python train.py --encoder_arch="resmlp" --model="contrastive audio-text model" --dataset="drum patterns on synthesised drum kits" --train_examples=26041 --gain_aug_db=10 --time_shift_ms=100 --n_mels=64 --hop_length=320 --input="log_mel" --spec_augment=false --win_length=400 --tokenizer="word" --vocab_size=159 --loss="softmax" --embed_dim=128 --encoder_norm="layernorm" --encoder_norm_position="pre" --encoder_activation="star_relu" --encoder_mlp_ratio=3 --encoder_parallel_block=false --encoder_inner_norm=false --encoder_drop_path=0.1 --encoder_patch_size=[64, 2] --encoder_layers=12 --encoder_width=192 --text_encoder_causal=true --text_encoder_width=256 --text_encoder_layers=8 --text_encoder_norm="rmsnorm" --text_encoder_norm_position="sandwich" --text_encoder_activation="gelu" --text_encoder_mlp_ratio=2 --text_encoder_head_dim=64 --text_encoder_fused_qkv=true --text_encoder_bias="all" --text_encoder_qk_norm=false --text_encoder_parallel_block=false --text_encoder_inner_norm=false --text_encoder_positions="learned" --init="orthogonal" --residual_init="none" --optimizer="soap" --beta2=0.99 --lr=0.0013 --beta1=0.95 --shampoo_beta=0.99 --eps=1e-08 --precondition_frequency=32 --max_precond_dim=1024 --one_sided=false --adamw_lr_other_params=0.00088 --steps=10000 --batch_size=128 --epochs=49.2 --lr_schedule="step" --warmup_steps=200 --weight_decay=0.0 --adamw_weight_decay_other_params=0
Rows from block 4 of the audio encoder of a small contrastive audio-text model, named by matrix and row number. Rows with one number belong to one neuron. Each number is 128 + 32 x the weight over its row's rms, rounded and kept within 0 to 255. All counts start at 0. Numbers have three digits each.
After each neuron's rows are labels from the 100 clips, of 14976, where the neuron reaches its highest value: "top examples" is what is common among them; "loudest band" is the band of the loudest frequency at the time of the peak. Only what is clearly more common there than usual is listed. The data: drum patterns on synthesised drum kits. In brackets: how many of the 100, against the usual share in percent.
# fc1: MLP up (encoder.blocks.4.mlp.fc1.weight, 576x192), inputs 0-191
# fc2: MLP down (encoder.blocks.4.mlp.fc2.weight, 192x576, transposed), outputs 0-191

fc1.72:101115118157127108044168099146129119104058099130174121125099073135143097169117121156192112146063143111087108090113092138134113200178103095100166129134104092128149105130127162116118177138119112152164184167147143100124156132169095137130123174080152144159159124125104154155113140136062160108101160102203131105163139191138169088095106165148159188119090106090156133147140149065127128123109147127115110120160129130121137190164126167066112112107194161091081126093145177150113124081139114202088164101152127187146158096108088206167146109167153097176059132129156115086097120101143163164
fc2.72:084128118078119131117102109156116188121132137165095102094078139075161107133101156130195096093152109067150152051101158142189176108090201120076158096160143083108132122146086124087127117184110131106124092137140159131165121115085083123195206109153132110120152184174125065112105087100124157169129127116165071083138086118116121158179129135115167083104129145083117164172104153168197132124137123150081146117113145145110131089141129180104107182169157100120143084146144155102132162120166089126118109087095111118115110043119146095120092172130148133106101164064087112078184133149131179133
top examples: ride cymbal (94 vs 18)
loudest band: 2000 to 4000 Hz (34 vs 6.5)

fc1.310:107125129094092138160114117158142138152149171088099126104056162138114115099103103117134108115144143074098125127155108100087095084143110114108120159112114151102099113064186126150074025137094082090073104170179125129186163135115095077123081149192151134108137127130116103113155107106132138148209176144128086095124150107065158101134134100121149106130094105173112100106123058168104128151112093156128156177117212132087172103164104102070166101098152170084153164161158177114171098176060132100168173113145106114156148117125145148060120072127083074119110117142132113089161111112097146106
fc2.310:103156146183126141120116096166074147129115089156155145174128152104072130172227126135176133093073105170130098134055120083133138146130134126167149105178107133184138151173105161098069096110137168174147132154099178145115142104120086140179108170132070150160189130106111144136066074152115111120120142193144149046104125115081092109085086139162166164101098129084168113142124092100097156132130170099097116085109082081117130092103121140089102112135119135149171126123124106159108077118205116098117106188156093150119123132151138125215163168106122165138106118113128149163180151158158075162
top examples: one drop (35 vs 8.5)
loudest band: 4000 to 8000 Hz (53 vs 25.1)

fc1.569:099131138147130144115149090143116129103169134132104112110101133137131111142093068126076125072164118097148176093140164119140156120130176129145154105127066105125142139128145097147139145198164144091136132096096160116128048155161119110185107115085156141135152081094153117118132200167139061072103164100107168137165190098080146098162115122090154141132122134066061162097151145186105139104118162095068058100116145137174104092059145139156109140142170088088039097126110093099158081092085058126147130078192124092155077156134111160129155145084121162146155172126128078134089140090130093122
fc2.569:190134163130163068094145154092094072146158086051147119109050152064161107111140164102194153145063115114119162158135117143089115084063165168113146104105144164136113114113088191095136132175101079126136113130127128087140108102143144091145144117123126111070179129142160147121067131100122115174125105148094126126102126107170174127127146136152152131165143160167104173096073144051176108134116131080100201107149121144178095129093120124095129172114145152077110108102137115165123091128115111106140122125138133176138158123071157121123122086135087048146171205124080217148145100125131081145
top examples: rimshot (55 vs 25); one drop (49 vs 8.5)
loudest band: 4000 to 8000 Hz (60 vs 25.1)

fc1.200:069151147200178188134109110151116107090130171070113154124136157076173130097115080158158151074134156120136139103146120085208143090123102179111107173199090089137103105131117112174106108116091085138163126167137135149119164113105130091142125139107171135137110138118114158146148126123171164098147166055147146147141092155112090136142161185096152143106100150159125158131113159121096104057117119157162156076148114154091114125133117103172124108183136192190077160205192127054118093098090118129138143139141121129138142149133105162085091163117195141159186144203196071141123138140152124121
fc2.200:116108048125066125126176169050115161160079106105161094125119128107153123147105120101150144161144097132151098142153131137108199175127174129128126150081119144167075111142154144165151148121164112142129119183061124100133107206080130126107149160063092105105072106190143117068061111122153168126150113120132144142167119130158130122173139146119122121132133158115126140062176113148148121119117156117159166160091081041150149114171141147141085119104153150123071114149096092097174135140117096135106112178130129088132145141117121206117144111073085119175080134143099089087128068131024151076
top examples: cowbell (100 vs 13.8)
loudest band: 500 to 1000 Hz (33 vs 2.8)

fc1.212:088099096103086152101162150186155110099106077162140146224135118165096148116148089149063153138146118133092147149121142135099144174197164169072144125151148145094126109153146123057110122148146154161127143098135146177140113128145166107125153108112147095154092108139116167150136126147169157148123071133155103191187090047112135141184067117079145160148120051155162145098138141068130120119133151098145171142154129126084173143121181157141172128101156133177132097075183096181146123176136165160124091179170090131162144142142114169177136116128125125091094148174182121088126105143172043106
fc2.212:196190093111125137159135152097112147113109116151141139106107077125126146144118147126127094085156100111159073102097103138151085175120101153224091128114137130140141079147095159165077112131171079122137199125153130089087207134156109152140146186122099119130119106143125080104081108061110101127120168108125138107104159138172068094138121134112084175105132126098110127088050159166117123167126124114150126111162090154114122179137119102054139067111102120137168212146145102109096153162110150137127167108150148156111163110148131032121120143144151132183144152089128144145175177133125225192
top examples: cowbell (60 vs 13.8); thin (high-pass) (38 vs 12.3)
loudest band: 4000 to 8000 Hz (52 vs 25.1)

fc1.38:115184163155143114169156125099140093090102166113102107071170175106171104131148142156122181151082122136090130118099087100100145150111125088123133144138076114134137130116071171143051098064162116086131078148087171141070106110100140099132044133144120156156142113180141096099153087106126152116136116119138122116167120157061086049125168138143096124141186138229129180184144141173162083085123102102130125063185135176110097116147145163132116129117127153155156156122136131128090124165168124098125111090135127152050103156083106118165219131182107126120137136149140158170169143092110148159
fc2.38:105067199117093121096121122125105104189149120114100091158115115176151175118105081149166098079180107120095133184107144142134144132136123146182054059158169114125118127165194101089137115167153101125168155102182149125149156132147133102149183154109133117129095135110101072090115156104176127119173133146086101126093198171087095141090165165083154150162120132167074105110153156113142057200153134139062096136094114118174157157067172134114142085129068128152086152127117140147130160094091160122102102147109098062139103122088098113196095126110160155118087125146169093118135082112094179143
top examples: ride cymbal (83 vs 18); reverberation (68 vs 35); text has "reverberant" (68 vs 35); text has "room" (68 vs 35)
loudest band: 2000 to 4000 Hz (32 vs 6.5)

fc1.181:106182111131126112097152094122180197135132079098120098159126122142127101140124115137169129066116130080091132083171118092087078195106137087141112155140103132054181062139106137158117090169177107131164133163145149108149114157125129158084081162191156111157130101111058128099120148134102126152089117081129122084113094153158127110108106163156194108147127168112130180153141151113155135107111169140117134165129146157138150146121075177119177140121172090146141105158071159121218080119119114161099188122136116174125133121165122191133097081191100119153199141173172169155127111059191159145
fc2.181:062143119086094086177126130136158145098125124152152162071060084176131139141108127149086083136118105108168089170087143084151162147121166162109129144110157109154113140173150110088077143125108127128161135069154142142086153122124174098151146067130175080175118139143101176175088100114138104088098129062105144123165082136116107156146116114095094088171079130169172166106110144082158172158108114120051058108096152148125089108126176161159107078153098145125104146144203103085113141129070139124090131102132121093124118058128084051168110121135155107143083177048111115120111150137099159093
top examples: ride cymbal (93 vs 18); crash cymbal (48 vs 20)
loudest band: 2000 to 4000 Hz (29 vs 6.5)

fc1.214:131155136177088087140079152138122125160102065128075140137166137113116116151166131110164098190109115142111173171154070124162131071076189172129141126161118172086142094094127161076157181188136145124107098125137129176150108078148134088168074154122114201129112092127106144130091165130120136149094140122109085135137083177105164107151111098121137166147123152160115147135100168142093135126106084165102155199126074103101127114078124129138166099142166154115079123118172128200123119095159198109076115169088101104134148116111103111205085170133116110152038122124174120142187188117126148062
fc2.214:113168186144138135059150127084128128142130157073146163121167174121167175135145180119120113110154142110130117113171123151152123090123156077189194134101080151091057164165142158147134123077125147158137103182101108114129111195112131142133118088114175113116174129169136115118119109163095106123194123083072152132086160095181141188084126116133100114111112114126126085116162128145108097108111176172104161054164195100130155190168139152137080139155090167124155091064135091148140212162107124158165163121118137094117100122115109161073156130050129106118093140162129144130112193075086139168
top examples: reverberation (62 vs 35); text has "reverberant" (62 vs 35); text has "room" (62 vs 35); four on the floor (29 vs 8.3)
loudest band: 4000 to 8000 Hz (52 vs 25.1)

fc1.209:104149069126116111168096085126108161227075165141105135119164096162160060108129142208148141138121091072158140107120116141176169085105136165115105068111126165155137159131111089164152131172147063155080134100117162173201139080119103120168179134164085144133156133134100182118127127112140075116152126139119106146117116118123167179144187088108139160080111130165139141177125171143104038145121077122119075156171133143181101153135139148145129131134126108175066174074120092094133097094104118068095098129116134103155092095107114119121115187067105150123129149108112095156110158092072090151
fc2.209:166090166116094137143122154138135123111153136140132126192094103206131103142127121071156116142084088182070157121135112179123120126150103128106182138144170121091125145097105162141100132078109128093144128188126147091099110181136148118105155086117152133141120209097161068132135146191092150196141126192104144078118105110088108157096115138080136096130097068093112124094073078144120144108132131150081130087149131178106099137101159136106129161141125135084041169152173092125163072165132121164118149118129154128154114070138140174142124037124169138177112143207146067110153088139162191164
top examples: ride cymbal (100 vs 18)
loudest band: 2000 to 4000 Hz (32 vs 6.5)

fc1.165:125090114139161131167177160093119132168132075159089130122116177129133148091082184131096086122117112145139128097113137135142106171167111167176118112148066140157138123145162060149113153176110126052135113122076135152124177161200087140141106103116143124126130186104126146143138118139147110073089116157128126124176122094120139137035127127102133101186119118142139093108155040107083148096124120174069127121140163052158095200203152084135162092112119100088176112158115155183089129094170132082121125101205102097127131160097125070106105112176100149143114180097113141101109139200151098123
fc2.165:139166105103110084098072120133149098086144157145131148096143112076089116183113134140173111106039139078110155151163093138123166082108148118156156117112143177131080110163127142138161116104118083153144111166122119171127112123148144157051106150130127157176098121088092204108058094191139121178086087109116185144132081139168115194158131141136092189101102098102141157148110170169112122103121113079187122126085079119127107174086118140164091169160171125149156177177146146150130105108172121136143147130068194153075126062187146135113112127172117110119137097133150094138143079091054113109
top examples: reverberation (94 vs 35); text has "room" (94 vs 35); text has "reverberant" (94 vs 35); rimshot (89 vs 25)
loudest band: 2000 to 4000 Hz (25 vs 6.5)

fc1.230:151153110124087157191159108122168161118124124181137138142142175135110123126120162113092125131099084086154158156156199150113091200154137116113102145178107137108166173088091169149107184127074103113129099160081111134128133151197122133104160143138140132123091097200100125158114114074073110127116119129136155181081064124098124152182156169166154116107181172167159191058126113163163123165087136101138178177135156096088157145092170132190111133178131126133105101100129139115129066155105196109184165149099188122144101136123185151075122143080129138149138101071119113162069137151141129172
fc2.230:111135126061093085117098093080178114122120146134139213171115091146152148136110211162138137117165057141119128142122127086149132149116127133109074105142102125156072082131142091188132131141172140126121195122080169131119158078178114123089111120081126161110118132133156108178127112151185092155102110110078169135142122079149121113082074051113095131142110126122106111105140165076102210135102131165121067117113088153134083122097140155138093062136091122146152171162105179186053113173166142101055129130132093134106124083115110152173117131118117157056160073090157135097099134131125156136
top examples: thin (high-pass) (60 vs 12.3); ride cymbal (40 vs 18)
loudest band: 4000 to 8000 Hz (54 vs 25.1)

fc1.198:109148136145084079146130137172143145131135158100188134123119117090168139070148144113104105121104069111159139158144152135111082134014120123142109076141134104207108114131066081127153110132129116078086111124122130148152134124145139129143092113107079183109214193131106182124172122103165102175140124131072178073091146114139148176166093072108180135090145128209104164108094141131108062091203106180169105129075080132095102086140188131149093137101111161110107140066099106150091118104154127130166092117106118076129133120172165100119113152100119137125080117106118072136128095113137147110
fc2.198:193161138131163109157112168064148123114128135102102152132144087132131078081134088130088158131131096126124132102139107175173133119139100142113145098125132161187160074143137087246144103129185090135097208140090128109140116125077104165155102101237144161173153152087150085125094168118135126130124105196159100120125144169070164107100148126102206081153114175120062137136114135196154126111141156114121091049167133149140160154099174165123129142091124109184089137116123066077090115162119145110115155111086154124141131101095145161161164083115136165144085159143104153134122140144125098127
top examples: ride cymbal (100 vs 18)
loudest band: 2000 to 4000 Hz (33 vs 6.5)

fc1.485:109133197104065129121092112123141203126121147156131066131152125108138143160166123166094207142036117132138185130056125127149107114126099117142102170133101108149072158120077116116169096126146130170095117130072128118121104154114146149167113117086155094052108102140199112085164140149128107133100081172121156124184118160126136131120150151108136123190154110134134143034093106155071115168104160097085109132135146139169142140164056067151093134161155123112079119153064124081148062154153106143160142137135161137130097158138107099096111113153139195181105129097124196099163167144151107154
fc2.485:082132128133173205125120130165106093079131112100128134117129165067095089142105079109107071135139060153110119138162152159136113111137092126069181122141169133126103122155124173165130135104085121135187116092178149139139193096117161122160148095123171145134101131182132119137164104121173104149167130169131177148118160151097169095116155091158115096135140133141039086147138128140146153141132099170170111140136033107177166143083151108143167070130125131134118158080092138078073119113150066117104113095150169201202093189135101132173142109105119118095165165105140035127126165123146154179
top examples: snare (81 vs 50); one drop (33 vs 8.5); pattern: half-time (27 vs 8.3)
loudest band: 4000 to 8000 Hz (57 vs 25.1)